config = dict(
    arch='preact_resnet',
    model='masked image model',
    dataset='drawn small creatures on textured ground',
    train_examples=203450,
    image_size=48,
    crop_scale_min=0.8,
    horizontal_flip=True,
    translate=0.06,
    color_jitter=0.1,
    method='simmim',
    mask_ratio=0.5,
    loss='l1',
    norm='batchnorm',
    hidden_act='gelu',
    depths=[2, 2, 4, 2],
    kernel_size=3,
    stem='single',
    avg_pool_shortcut=False,
    widths=[64, 112, 192, 336],
    init='torch_default',
    residual_init='none',
    optimizer='adam_atan2',
    learning_rate=0.0031,
    beta1=0.95,
    beta2=0.95,
    max_grad_norm=0.5,
    ema_decay=0.995,
    max_steps=15200,
    batch_size=64,
    epochs=4.8,
    lr_schedule='step',
    warmup_steps=300,
    weight_decay=0.07,
)
Rows from block 7 of a small masked image model, named by matrix and row number. Rows with one number belong to one channel. Each number is 128 + 24 x the weight over its row's rms, rounded and kept within 0 to 255. All counts start at 0.
After each channel's rows are labels from the 100 images, of 14976, where the channel reaches its highest value: "responds to" is what is common among them. Only what is clearly more common there than usual is listed. The data: drawn small creatures on textured ground.
# convs0: first 3x3 conv (model.blocks.7.convs.0.weight, 192x192x3x3, each kernel summed), inputs 0-95
# convs1: second 3x3 conv (model.blocks.7.convs.1.weight, 192x192x3x3, transposed, each kernel summed), outputs 0-95

convs0.71 [147 148 148 131 120 112 135 152 125 142 151 133 119 120 181 135 115 144 134 105 177 180 145 131 138 126 113 159 122  89 129 157 117 132 159 148 130 133 153 113 135 164 120 148 133 137 139 153 152 131 120 153 142 138 153 151 126 139 151 144 143 132 133 166 170 165 130  93 160 152 142 137 184 145  72 142 145 126 156 129 126 153 170 144 141 123 152 102 132 137 111 116 153 140 125 155]
convs1.71 [159 129 104  91 127 162 146 110 133 109 134 118 144 143 151 162 130 138 150 110 167 162 148 141 121 125 119 108 132 201 126 148 159  88 112 115 125 111 121  72 118 129 156 111 132 145 102 168 138 173 150 145 130 139  99 153 142 105 110 131  74 150 121 125 115 149 115 165 158 132 171 174 180 124 116 123 104 135  98 173 138 155 124 119 153 172 143 128 134 121 109 157 152 135 171 126]
responds to: white

convs0.86 [ 64  65 135 124 107 135 114 107  92 108 103 134 146 127 138 103 146 161  94 130 118  91 117 114 134 164  97  99 126 151 123 147 154 111 124 125 136 109 119 140 137 108 156 117 130 131 106  78 124  91 124  76 132  70  86 129 124 105 162 104 103 130 139 117 154 117 131  97  86  99  99  93  76 127  79 104  99 108 162 114 105  83 124 104  67 141 113 107 133 101 131 152 129 127  88 118]
convs1.86 [193 107 131 137 150 126 136 139 117 145 167 129 133 149 138 140 134 144 142 114 130 150 137 145 120 132 115 129 119 146 118 136 156 105 134 102 133 143 107 158 138 120  96 118 143 104 120 184 116 103 159 133 129 155 137 117 150 121 119  84 102 138 143 136 111 143 139 132 185 125 129 140 121 122 187 193 118 117 116 137 165 152 140 132 210 104 152 143 143 118 132 115 125 147 153 125]
responds to: starfish; dragonfly

convs0.55 [127  90 124 120 122 156 133 111 134 146 100 114  91 118 110 143 101 133 135 132 125  97 121 100 129 132 172 118 103 172 146 168 113 155 131 166 121 129 140  90  83  86 100 130 112 119 126 150  81 106 161 126 115 160 108 124 122 126 104 113 119 122 130 134  98 130  97 129 119 123 132 119 148 135 145 136 116 156 121 105 158 135 113 108 138 125 130 168 117 108  99 104 123 130 142  86]
convs1.55 [114 139 124 107 107 137 132 167 139  93  68 167 173 127 173 144 143 109 138 148 163 137 154 148 122 125 128 132 133  92 140 124  99  79 149 111 150 134 131 117 149 140 182 112 129 155 123 116 169 121  80 147 115 144 167 117 144 171 150 115 138 130 166 140 132 114 118 129  75 146 130 150 143 135  89  84 135 109 104 116  92 126 125 122 142 138 117 138 148 130 126 124 145 166  90 152]
responds to: dragonfly

convs0.66 [118  63 142 120 140 144 138 165  97 121 100 127 180 114 147  90 145 131 150 124 147 131 153 110 151 136  85 134 131 167 114  88 152 113 119 139  62 135 113 104 131 101 169 155 151 100 142  79 145 104 112 107 157 167 114 135 143 104 159 145  88 140 107  93  97 149 110  84 102 130 148 114 136 102 124 122  73 158 132 104 122 115 140 110  99 133 122 120 148  90  87 122 144 116 156 143]
convs1.66 [124 126 142 129 168 153 139 134 123 161 223 177 102 104 156 155 145 128 154  96 118 158 111 126 102 119 113 133 136 127 133 153 152 121  82  83 135 104 101 173 114 111  66 106 109  92 112 118 139 102  94  99 156 161 118 142 159 127 117 120  89 128 160 131 154 130 120  80 156 130 130 113 120 110 146 168 138 128 137 102 128 124 138 134 146 123 160 146 143  99  94  98 129  96 106 133]
responds to: dragonfly; white

convs0.21 [118 137 141 174 110 140 115 131 148 139  57 117 167  90 144 154  99 164  85 110 100  87 130  72 145  95  77 152  91 117 135 115 158 120 139 145 119 131 101 101 106 126 129 137 164 101 130 135 121  81 116 155 134 140 148 161 141 123 131 160 176 131 121 154 157 108 163 173 120 106 131 164 142 122 104 179 142 100 131 170 139 128 102 100  99 117 114 130 141 129  96  90 156 127 116 163]
convs1.21 [ 98 127 130 128 120 140  99 121 119 126 149 138 140 130 130 116 117 139 148 100 153 163 131 126 120  97  89 118 116 108 143 104  93 168 114 105 109 131 106 144 101 121 105 121 101 122  62 174 109  99  88 123 122 129 151 151 138 143 114 128  75 172 122 122 110 139 146  80 156  71 164 153 141 110 119 103 138  96 156 117 130 132 113 105 140 166 138 147 130 169 125 142 140 110  84 134]
responds to: spider; dragonfly

convs0.15 [136 128 105  96 106 139 125 144 142 174 137 137 144 148 137 119 117 134 147 118 133 121 138  85 135 105 129 122 111 127 132 138 115 154 150 131 114 101 151 137 151  79 143 121 150 128 145  97 121  96 156 143  96 136 120 104 101 123 124 134 148 129  95 158  83 116  71 120 131 140 133 134 112  81 147 163 163 120 144 103 107  62 164 161 133 151 127  89  90  93  86 124 134 110 123 135]
convs1.15 [151 108 107  88 162 164 151 142 122  98 140  81 157 148 144 145 105 121  94 135 173 141 130 130 102  98  96 137 123 182 100 143 135 114 115 150 122  98  70 129 125 123 140 100 110 111 133 155 128 127 141 139  99 149 128 129 183 114 126 150 139 154 139 109  89 137 107 146 167 105 159 170 160 129 130 102  95 121 135 143 153  95 132 124 140 121 159 147 153 142 117 141 158 122 156 145]
responds to: snake

convs0.118 [153 154 133  89 156  84  94 145  83 131  99 125  71 126 147  96  86 126 124  75 175 171 111 128 126 135 154 132 128  96 131 137 117 135 138 137 141 107 160 113 125 121 131 122  90 132 128 136 130 165 129  88 125 127 154 148 108 114 134 148 129 164 156 130 139 143  90  96 154 121 139 138 148 117  58 113 136 124 148  95 130 150 139 105 145 120 147  85 113 108  87 108 133  92 138 146]
convs1.118 [167 131 137 103 130 130 141 135 158 116 131 170  76  86 143 152  90  89 128 136 124 116 132 138 134 123 117 126 107 153 129 154 126 117 107 110 152 132 126 108 102 129 101 111 133 107 126 133 130 121 124 122 163  84 104 139 144 129 125  94 123 143 133 142 136 116 101 121 128 147 142 110 130 140 111 136 127 144  88 176 141 183 118 118 137 125 132 143 117 117 110 143 138  80 145 145]
responds to: white; spider; crab

convs0.169 [117 111 119 134 123 102 100 124 113 146 127 139 158 127 156 110 100 199 121 136 146 117 145 116 135 120 157 140 103 158 133 103 133 145 122 126  83 115 126 130  62 108 103 112 153 109 120 147 124 141 115 146 120  49 119 166 130 118 125 124 119 142 104 151 120 143 116 158 126 121 117 183 146 105 117 114 126 163 137 106 114 171 109 168 101 158 120 112 171 123 105 134 107 108 152  97]
convs1.169 [136 138 130 157 110 113  96 125 142 113  99 125 142 142 137 147 136 147 102 140 117 126 121 159 159 145 102 100 105  91 121 118 100  89 148 138 157 129 144 169 119 145  81 162 122 133  97 148 123 164 134 109 112 112 171 125 138 151 122  90 115 102 141 154 136 138 171 107 111 161  96 132 112 125  96 108 113 140 138 106 123 155 100 119 118 116 114 120 127 168 183 123 136 122 111  97]
responds to: snake; crab

convs0.155 [112 103 158 102 130 149 151 103 102 131  94 121 141 127  98 132 122 150 125 117 123 108 131 133 131 118 114 112 102 162 135 152 165  94  87 185 110 108  71 108 107  97 144 122 111 106 136 158  83 130 118  95 161 128 100 147 143 137 130 110  78 157  85 106 132 129  88  99 141 116 101 134 138 100 117 145  71 125 129 111 165 104 123 108 133 139 127 146 146  91 100 110 121  99 130 108]
convs1.155 [145 103 134 132 119 135 119 148  90 139 212 130 117 122 135 127 132 121 165 131 127 129 124 128  82 146 127 116 118 124 127  59 113 115 136 107 121 121 142 174 126 131 108 102 142 106 118 107 139 133  69 131 117 134  97 144 142 118 140 142 137 108 133 109 126 122 141  96 134 115 158 134 115  75  59  91 140  99 111 122 129 114 108 173 168 164 129 135 114 162 123 182 131 117 103 125]
responds to: dragonfly; white

convs0.63 [123 122 147 127 119 132 126 122 149 122 105 132  94 110 119  93 143 146 136 136 132 128  70  97  98 128 128 102 144 119  88 125 128 126  99 100 104 135  88 162 120 130  89 118  99 146 142 117 142 131  92  97 118  90 107  69 124 140  98 130 125 141 129 110  95 110 128 112 138 122 165 117 142 137 156 126 130 128 136 138 141  94 166 127 132 135 137 112  82 122 110 153  99  66 136 176]
convs1.63 [ 75 144 135 136 114 120 113 138 150 130  92 131 177 117 128 121 122 148 129 104  47 134 120 113 177 148 103 132 122 126 105 149 154 146 133 138 144 160 118 140 132 153 125 140 148 135 143  85 136 100 114 145 104 141 159 126 104 132 147 142 121  96 127 117 148 134 129 112  91 165 131  95 121 142 141 127 102 152 145  84 111  94 119 104  87 107 115 151 136 126 136 137 120 137  94  70]
responds to: spider; beetle; black

convs0.90 [118 118 130 151 134 111 113 145 106 180 128 158 170 124 132  85 101 167 149 106 140 112 100 127 136 120 128 124 117 160 123 184  99 135 112 131 127 130 102 107 126 136 121 105 109 124 139 138 122 124 154 153 130 100  84  86 121 123 124 176 112 121  85 139 120 126  89  91 110  69 135  66 105 155 128 155  88 101 118 102  73  80 117 129 112 127 109 102 115  81  85 121 125  75 136 128]
convs1.90 [166 128 113 102 127 143 134 121  95 117 117 169 106 141 153 167 128 138 145 126 143 134 101 112  80 120 185 185 159 138 119 138 128 108 116 149 182 101  92 130 125 104 137 155 165 130 108 141 113 134 132 138 137 163 166 166 138 119  93 143 133 146 151 135  80 133 139 108 139 109  71 127 142  97 109 139  66 105 100 150 107 128 135 158 162 147 118 134 184 118 133 179 131 105 132 104]
responds to: crab

convs0.144 [121 117 110 139 144 148 158 127 131 115 106 100  75 146 110 148 138 113 125 111 126 128  90 125  99 141 114  89 111 149 128 144 130  95 133 142 124 146 125  91 100 100  66 102  78 133 143 124 124 129 122 125 161  79 125 105 132 102 142 104 116 170 158 114 130 133 129  91 165 112 115 105 111 143 116 118 121 113 133 105 149 165 116  77 123 144 137 116  95  91 109 125 142  95 148 104]
convs1.144 [162  97 116  74 126 136 138 135 129 119 115 143  63 138 135 153 160 131 118 135  95 169 102 130 147 159 141 108 144 161 125 121 143 137 140 107 159 142 164 145 133 114  48 104  70 135 162 105 120 158 147 136 118 104 113  93 123  60 111  75 140 142 138 155 130 152 128  75 102  85  97 119 142 143 149 140  98 143 121 102 134 150 157 146 125 137 146 166 119  82 123 153 122  97 160 132]
responds to: snake; caterpillar

convs0.100 [148 147 144 133 149  74  82 148  83 160 131 148  88 137 147  83 108 111 174  99 172 143 129 166 102 106 157 122 120 124 113 131 146 156 141 134  85 123 148 121 140 146 124 135 102 136 162  77 167 152 129 109 133 140 119  94 121 143 131 137 151 121 128 124 131 125 119  94 111 126 138 141 114 150  72 148 153 138 126 101 117 148 182 152 130 136 128 112 105 108  89 134 127 127 113 145]
convs1.100 [152 145 115 107 144 138 140 125 154  89  80 123 122 134 148 149 115 120 103 119 141 122 115 141 120 115 140 124 144 148 104 140 107  56 124 123 158  76 121  69 121 149 135 106 130 147 141 139 154 128 126 139 125 128 120 141 137 145 150 163 111 152 148 125  71 135  67 147 131 135 140 124 144 116 148 112  90 123 119 171 141 152 109 114 106 100 131 125 141 127 121 152 157 111 134 149]
responds to: white

convs0.112 [ 64 145 127 139 131  91 124 119 148 122 123 129 161 118 102  79 134 112 126 130 158 102 146 137 117 119  65  87 126 135  90 123 172 156 126 121  83 143 101 118  98 121 140 122 135 139 136 131 162 130  99 142 130 126 102 154  86 109 132 146 127 110 129 127 130 111 117 120 116 136 104 135 123 111 129 123  80 118 112  67  85 130 151  98  96 102  83  96 125 102 101 102 127 121 127 150]
convs1.112 [120 147 119 131 144 139 126 143  72 110 123 134 132 111 117 119 130 157 146 121 109 136 151  87 147 136 131 141 121 194 124 143 134 113 144 145 111 138 115 115 143 103 152 130 108 121 110 122 132 189 138 138 141 155 100 122 134  87 119 132 107 110 103 134 167 147  92 107  59 115 133 131 137 165 159 112 111 141 114 111 105 115  98 110  90 121 141 155 118  94 106 101 126 163 140 100]
responds to: large; spider; crab; creature: beetle

convs0.5 [149 147 124 109 113 109 107 133 146 137 123 159 113 131 124  71 143 140 131 144 120 122 144 103 144 125 124 136 134 114  75 133 115 140  85 138 121  68 112 157 121  90 129 109 154 101 116 113 122 111 143 100  99 141 136 131 149 152 116 132 135 138  97 136 117 102 100 132 144 126 133 146 138 100 119 121 108 135 130  98 126 160 143 152 146 148 111 134 149 137 128 157 119  92 115 127]
convs1.5 [ 86 120 114 117 119 127 138 129 108 136 123 158  85 123 120 121 114 197 144 132  93 103 130 157 137 157 126 116 133 137 109 123 139 131 158 157 126 137 113 151  95 155 100 150 101 138 124  96 152 103 128 114 119 140 136  67 134 131 126  99 128 125 122 110 157 126 162 105 125 161  70  95 117 133  96 109 108 131 142  45 136 127 119 107 117 127 129 145 132 173 145 134 117 178 138 106]
responds to: snake

convs0.79 [ 97 118 109 141 105 110 164 139 124 139 126 117 156  97 122 109 143 133  79 137 151 109  98 145  90 110 126  95 114 160 130 107 137 134 118 107  90 140  68 122  84 106 121 123 167 126 117  54 132  91 108 120 117 143  75 125 116  83  88 117 105 108 114 103  96  81 144 151  99 100 115 143  90 100 162  86 144 135 104 142  95 103 113 117 117 122  96 108 120 112 139  94 129 131  84 106]
convs1.79 [113 134 143 153 150 123 102 127 157 143  97 117 162 126 125 117  93 160 121  73  82 147 128 145 168 123  91 122  72  76 117 150 139 139 141 101 130 119 123 162 113 155 117 138 118 127 129  98 127  68 134 142 149 114 151 106 124 149 144 123 104  95 112 161 156 130 136 116  94 155 141 104 124 172 104 120  85 154 136  62 106 110 130 144 114 124 118 123 160  99 108 106 130 142 103 119]
responds to: jellyfish

convs0.37 [110  99 107 153 115 100 142 102  85 126 136 129 147 108 133 128 127 128 131 134 138 117 121 131 125  94 142 125 133 140 128 148 147 118 134 110 138 111 134  69 113 111 163 170 120 139  80  89 144 119 130 119 150 130 126 119 157  88  95 144  98 139 144 128 119  79 126 135 115 110 138 173 105 135 119  97 140  89  99  84  83  34 120 153 131 158  85 130  95 104 121 115 108 127  86 135]
convs1.37 [113 103 109 153 121 123 156 107  84 128 101  89 137  80 152 132 132 106 122 109 151 155  95 127 156 107 158 145 117 107 133  71 108  92 149 162 154 140 100 109 145 145  79 155  96 133  90 140 107 142 123 185 125 133  97  99  80 171 114 109 149 126 155 145 103 116 155 161 145 162 149 148 143 114  90 131 108  95 104 142 132  96 149  96 133 134 124 126 154 111 143  92 121 143 117 175]
responds to: jellyfish

convs0.52 [ 99 159 124 151 140 108  96 127 110 137 118 117 149  93 150 142  91 160 118  81  97 128 134 124 151 152  56 146  88 138  92 123 104 120 160 145 129 114 116  80 113 152 145 142 146 115 147 140 107  67  83 118 147 140 121 133 115 140 124 123 105 148 131 128 159 132 132 133 182 116  79 131 126 129 118 138  78 114 142 123 140 112 101 138 125 103 102 138 172 107 108 131 130 119  88 144]
convs1.52 [122 110 113 124 107 116 106 160 139 155 160 182 159 151 142 132 156 144 133 169 123 110 125 125 119 131 180 128 195 150 135 128  97 142 127 115 154  91 145 157 101 120  83 109 109 124 117 122 110 129 136 107 119 143 118 129 155 144 108 146 148 132 139 110 111 121 177  55 125 136 136 114  99 114 128 127 129 105 123 105 102 119 125 135 126 146  98 149 122 144 130 160 121 107 145 127]
responds to: crab

convs0.16 [151 144 117 107 123 149 121  93 109 120 128 139 174 135 120 142 125 128  99 112 132 107 138 134 111 128  44 125  95 125 142 121 128 112 115 163  94 122  99 135  99 131 176 156 120 128  97 123 110  93  78 137 152 129 127 143 125 113 118  76  73 165 152 103 146 105 110 108 134 109 134 139 101 141 122 123 101 136 151 117 147 167 106 126 172 130 133 154 114 111 109 121 147  93  87 115]
convs1.16 [113 121 132 120 117 138 128 143  82 127 155 133 136 109 142 126 155 118 118 189 168  99 122 108 117 123 156 135 111 120 145 115 147  98 108 131 157  83 124  97 128  88  52  87  99 144 100 117 128 181 105 128 139 163 114 119 137 136 127 144 155 167 146 105 103 128 134 100 119 132 126 175 157  88 115 136 156 131  97 161 128 131 113 115 124 120 143  78 144 128 115 145 122 137 109 112]
responds to: starfish; large

convs0.113 [ 91 129 124 140 119  93  97 129  81 119 108 101 120 121 164  95 112 160 103 114 147 187 143 124 126 169 124 106 132 153 111  86 153 137 134 137 102 131 151  91 153 132 130  96 104 152 145 125 141 117 130 146 101 100 142 140 130 118 133 161 107 144 129  99 120 156 127 173 127 116 114 158 111  97 138 107 119 125 109 124  78 110 131 141 147 107  74 113 120 118 132  92 115 127 122 101]
convs1.113 [ 91 126 129 137 118 131 132 135 117  94 126 125 150 119 127 119 145  98 110 113 137 117 141 120 106 106 132 142 159 129 143 124 130 110 114 106 164 125 102 124 139 101  79 133 146 132 124 126 112 131  97 139 110 129 118 145 153  95 121 147  92 156 131 129 121 116 100  44  98 157 133  97 159 133  89 118  81 143  98 113 108 128 141 115 123 130  90 104 165  86 136 127 156 135 101 156]
responds to: spider

convs0.89 [ 98 111 140 144 111 121 128 153  97 128 136 140 103 151  98  77 114 156 164 131 156 115 131 126 150 104 154 126 121 134 119 136 100 110 122 130 170 125 146 120  96  76 113 142 118 136 110  80 137 137 157 108 115 175 127 132 157 130 104 160 119 144 123 127 133  95 144 147  70 113 123 120 120 128 116 105 153 118 123  87 113  73 138 140 142 170  83 139 106  89  97 111 115 120 140 143]
convs1.89 [102 117 125 134 120 145 133 104 110  95  95 161 129 137 147 155 135 106 102 102 140 156 139  94 129 102 132 143 138  71 138 137  61 162 126 146 170 127  76 113 142 105 118 151 125 145 136 119 118 143  84 140 159 142 128  99 105  84  97  65 191 147 149 160 118 135 137 119 150 141 117 114 137 107 124  98  86 117 122 107 131  80 163 106 121 145 126 154 146 112 124 114 139 116  93 161]
responds to: spider

convs0.0 [136 103 122 132  88  89 101 126  85 131 138 100  93 147 141 112 163  97 115 116 173 127  84 115  98 121 135  98 141  89 129 124 151 118 170  93 154 105 143 155 122 147 132 132 108 142 110 106 145 139 165 134 113 151 160 106 151 108 145 109 155 162 153 108 150  97 130  80  85 112 104  78 138 107  73 129 137  92 116 113  69  98 187 163 109 111  81 110  97 134 148 128 113 109 131 112]
convs1.0 [155 111 143 120 156 140 157 120 141 123 139 125 164 123 144 156 103 158 121 165 141 163 127  99  91 134 123 144 102 178 110 150 120 143 120 138 125 121  95 102 115  95 115 170 131 102 106 162 140 119 162 128 157 149  87 113 150  94 101 123 124 137 124 133  94 154 110 172 177 111 127 157 147 101 141 151 132 135 134 161 169 126 155 154 136 130 154 144 144 114 113  96 126 121 173 154]
responds to: snake; caterpillar

convs0.57 [174 144 131 138 103  65  95 102 116  96 148 120 109  96 116 119 112 136 108 134 192 127 129 138 123 130 115 135 154 118 123 162 107 106 119 146 115 166 126  97 131 129 118 134 110 128 149 163 149 134 124 120 124  87 154 170 115 119 127 130 113 150 139 146 161 128 114 145 137 158 123 181 116 110  69 138 110 125 142 101 113 168 132  90 105  83  97  90 131  82 103 126 148 119  84 137]
convs1.57 [129  99 141 161 145 107 130 142 136 157 210 143 142 124 113 133  99 146 145 109 126 118 123 147 148 159  93  90 123 163 137 112 177 138 133 118 114 169 123 120 106 150 112 152 126 103 122 145 120 128 132 114 157  94  83 126  98 104 127 110  93 142 108 148 145 102 141 102 143 133 131 101 123 132 184 186 146 118 130 119 138 177 116 150 166 133 129 138 115 144 147 117 114 135 147 121]
responds to: caterpillar; red; snake

convs0.60 [140 124 117 166  93 142 151 108 160 142 121 115 147 136 117 129 116 155  91 159 110 118 124 118 136 142  85 126 133 150 124 121 107 130 129 128 163 122  84 119 113 112  90 167 167 116  95 104  94  92 108  91 150 131 105 148 118 111 101 156 116 140 152 109 105 132 154 157 135 139  94 159  97  96 144 115 106 145 117 118 126 101 115 129 143 148 114 122 138 115 141 125 119  92  87 130]
convs1.60 [107 114 127 131 107 123 108 115 119 129 110 117 168 105  98 131 147 129  87  74 102 144 113 137 137 111 121  85 110 141 160 126 162 149 122  96 135 106 131 102 102 104 108 113 128 152 127 109 121 136  97 121 119 121 147 123 157 161  87 113 122 138 104 162 158 118 154 159 130  78 140 137 115 160 147 130 170 172 127 112 146  91 147 129 132 127 133 127 128 117 113 144 142 113 123 118]
responds to: large; starfish; turtle

convs0.70 [130 123 139 126 134 104 114 142 124 140 186 118 153 117 147 122  99  96  99 131 122 116 139 159 121 131  41 107 111 149 130 143 176 134 132 132 137 106 139 127 107 153 153 135 116 120 136 139 137  67  41 106 149 125 165 135 131 123 156 104 116 113 145 152 167 155 139  78 128 123 133  84 102 142 144 141  88 130 144 145  89 130 119 119 157 119  80 130 130 119 132 122 134 102  73 118]
convs1.70 [112 140 133 119 144 127 143 138 171 116 140 139 104 104 117 121  91 140 120 150 117 100 119 127 139 116  67 136  99  63 137 173 118 154  95 116 146 112 114 174 132 141 133 130 120 130 145 143 140  59  53 115 162 114 144 131 134 150 165 106 129 146 140 159 161 118 114 102 143 120 116  74 124 127  88 120  97 137 161 115 120 151 136 135 109 110 111 122 128 134 100 169 145 109  70  96]
responds to: snake

convs0.185 [106 133 126 145 149  90  90 122 156 135 130 140 158  54 121  83 112  85  89  91 144 126 134 148 141 113 120 129 107 115 147 148 112 139 114 138 115 111 118 101 134 143 118 145 145 145 125 132 159 127  99  83  89 104 163 145 118 131 142 107 129 138 113 135 115 113 120 144 112 114 111 116 112 147  79 124 119 143 142  99  88 125 125 107 130 105  94 138 125 162 110 164 113 118 121 119]
convs1.185 [144 151 130  94 149 125 132 131 125 144 146 160 164 136 151 121 169 122 110 128 136 110 126 136 130 108 149  85 172 160 137 149 167  76 119  83 160 118 121  84 133 127 137 171 145 134 100 160 147 118 167 120 157 118  85 135 135 117 103 165 134 153 114 129 118 135 146 193 135 114 114 119 145 127 173 123 113 156 112 193 159 154 126 141 115 126 122 155  84  90 123 144 141 129 159 150]
responds to: spider; large

convs0.68 [134 105 170 159 135 153 137 145 117 127 142 166 167 136 150  98 140 167 118 125 124 158 138 122 157 113  67 143 151 125  96 100 165 134 127 133  91 128 114  86  77 120 153 158 163 106 109 109 112  92 125  75 147 175 160 147 143 125 146 114 118 121 125 131 130 124 128 125  93 118 154 129 105 117 130 121  91 212 138 140 104 139 121 134 131 136 144 120 179 113 112 131 149  99  92 139]
convs1.68 [137 113 140 113 175 153  81 130 106 151 168 165 132  87 140 142 146 149 130 108 142 135 120 110  94 124 102 116 127 111 139 139 147 137 122 114 141 108 122 176  99 120  73 108  81  89 104 130  98  68  95  75 140 155 122 134 173  92 113  77 117 159 142 144 141 130 129 117 131  68 136 119 119 119 164 136 129 126 129 117 131 132 123 141 141 128 142 156 105 138 135 119 139  87 113 150]
responds to: dragonfly; orange; yellow

convs0.138 [156 165 119 138 134  94 104 134  89 134 129 115 101 163 141  97 105 158 127  91 145 140 117 123 129 121 153 104 116 118 129  97 123 128 142 117 112 155 158 139 129  87 137 132 103 130 137 110 163 151 126 136 131 120 138 118 135 132 138 134 149 173 124 102 117 134  96 116 131 123 139 105 148  95  57 144 138  95 161  99 140 123 158 133 143 153 109 124 103  70  45 132 163  93 118 101]
convs1.138 [140 131 127 135 148 133 156 122 176  97 120 131 109 116 145 134  68 110 135 116 116 143 108 110 121 100 118 142  80 142 114 187  96 118 108 147 140 135 111  74  98 133 156 108 116 135  88 136 124 124 120 140 139 103 111 142 100 139 143 100  73 161 149 143 128 129  79 133 147 127 154 153 129 129 136 119 121 124 123 169 156 157 135 114 144 140 137 122 148 117 114 123 113  97 144 163]
responds to: white

convs0.103 [102 116 144 146 116 117  86 144  88 134  74  83 116 116 128  96 132 109 159 103 189 128 136 102 141 146 108  81 123 132 138 133 177  97 152 122 123 122 134 117 176 140 154 107 111 152 126 113 180 112  98 121 162 105 125 105 140 126 170 148 112 124 121  92 149 123 126 106  93 133 149  78 113 148  87 145  90 121 139  76  87 110 122 120 115 111  91 102 126 112 118 117 163 126 119 121]
convs1.103 [136 131 156 114 164 124 177 115 145 133 124 157 163 143 125 138  86 122 121 103 122 151 113 141 116  97 141 144  93 147 135 189 110 120 115 122 134 147  83  89 122 145 149 131 125 116 107 210 128 136 147 170 146 121 100 129 108 120 156 118 118 163 126 164 142 150 114 162 186 148 157 144 152 110 129 164 121 115 106 168 158 172 147 116 176 134 132 129 144 106 123 149 114 107 166 170]
responds to: dragonfly

convs0.10 [151 137 126 117 119 107  94 139 103 124 135  90 109 149 147  87 120 131 117  96 155 162 105 106 159 146 134 100 142  94  99  86 131 109 172  89 137 105 167 148 128 112 123 144 100 127 138 147 147 116 144 125 139 128 141 146 139  92 135 126 145 176 150 117 155 143 112 134 130 144 134 121 144 114  73 129 128  83 124 110 132 143 154 137 146 113 140 115  94  82  98 131 143 117 142 109]
convs1.10 [130 120 150 144 164 143 139 120 151 125 134 129 119 125 129 157  55 124 133 141 136 145 133  92  67 122 123 131  75 159 122 173 103 140 111 165 148 131 103 109 117  94 105 123 137 109 109 156 137 127 147 128 135 121  89 114 117 124 121  91 119 149 148 157 103 134  90 144 166 121 129 165 129 108 156 128 132 133 114 150 158 147 158 135 154 109 146 140 128 105 116 101 102 110 155 163]
responds to: white

convs0.183 [138 113 138  98 115 144  97 163  86 133 139  99 138 131 111 144 116 108 105 121 149 128 209 111 124 107 101 125 129 116 145 134 153 138 106 131 131 110 123  91 170 100 104 100 118 119 131 129  91 142 108 144 152  38 112 126 122  95 134 102  96  16 112 121 123 123 114 123 159 169 132 130 129 104 108 137 108 105 113  90 106 119 133 165 114 143 142 116 119  95  64 128 131 175 130 116]
convs1.183 [147 138 159 107 160 139 132 100 132 161 132 167 170 120 132 120 140  96 119 127 136 152 130 114  90 114  94 127 115 123 140 127 121 166 134 150 140 138 129 146 117 126 148 112 121 109 135 163 125 115 115 133 139  62 119 149 118 114 114  98 153  30 118 161 146 110 125 126  96 114 128 139 144 144 135 161 109 124 142 183  98 155 144 126 157 120 139 128 124 125 111 131 118 139 137 149]
responds to: crab

convs0.8 [141 118 120 138 134 115 101 138  96 158 168 128 108 146 116 146 131 155 182 139 152 129 142 159 115 120 144 164 132 111 150 136 111 137 141 108 136 115 138 101 127 103 120 156 124 126  81 113 105 136 150 141 120 133 142 135 116  96 118 101 135 104 147 127 129  92 104 121 126 152 153 161 108 107  95  96 148  98  86 102  36  45 140 162 122 178  80  90 117 147 136 103  91 145  96 124]
convs1.8 [138 113 116 145 133 139 146 109 102 128 141 138 134 118 170 152 117 123  96 154 180 176 142 107 101 104  61 132 107 123 116 131 118 144 116 184 131 138  83 110  99 122 106 121 146 113 102 189 146 182 106 114 138 130 161 125 144 133 100 119 159 135 137 106 106 145 119 131 166 124 129 154 162 117  80 122 131 114 138 150 145 115 149 116 150 147 140 166 142 158 120  97 147 120 102 154]
responds to: caterpillar; snake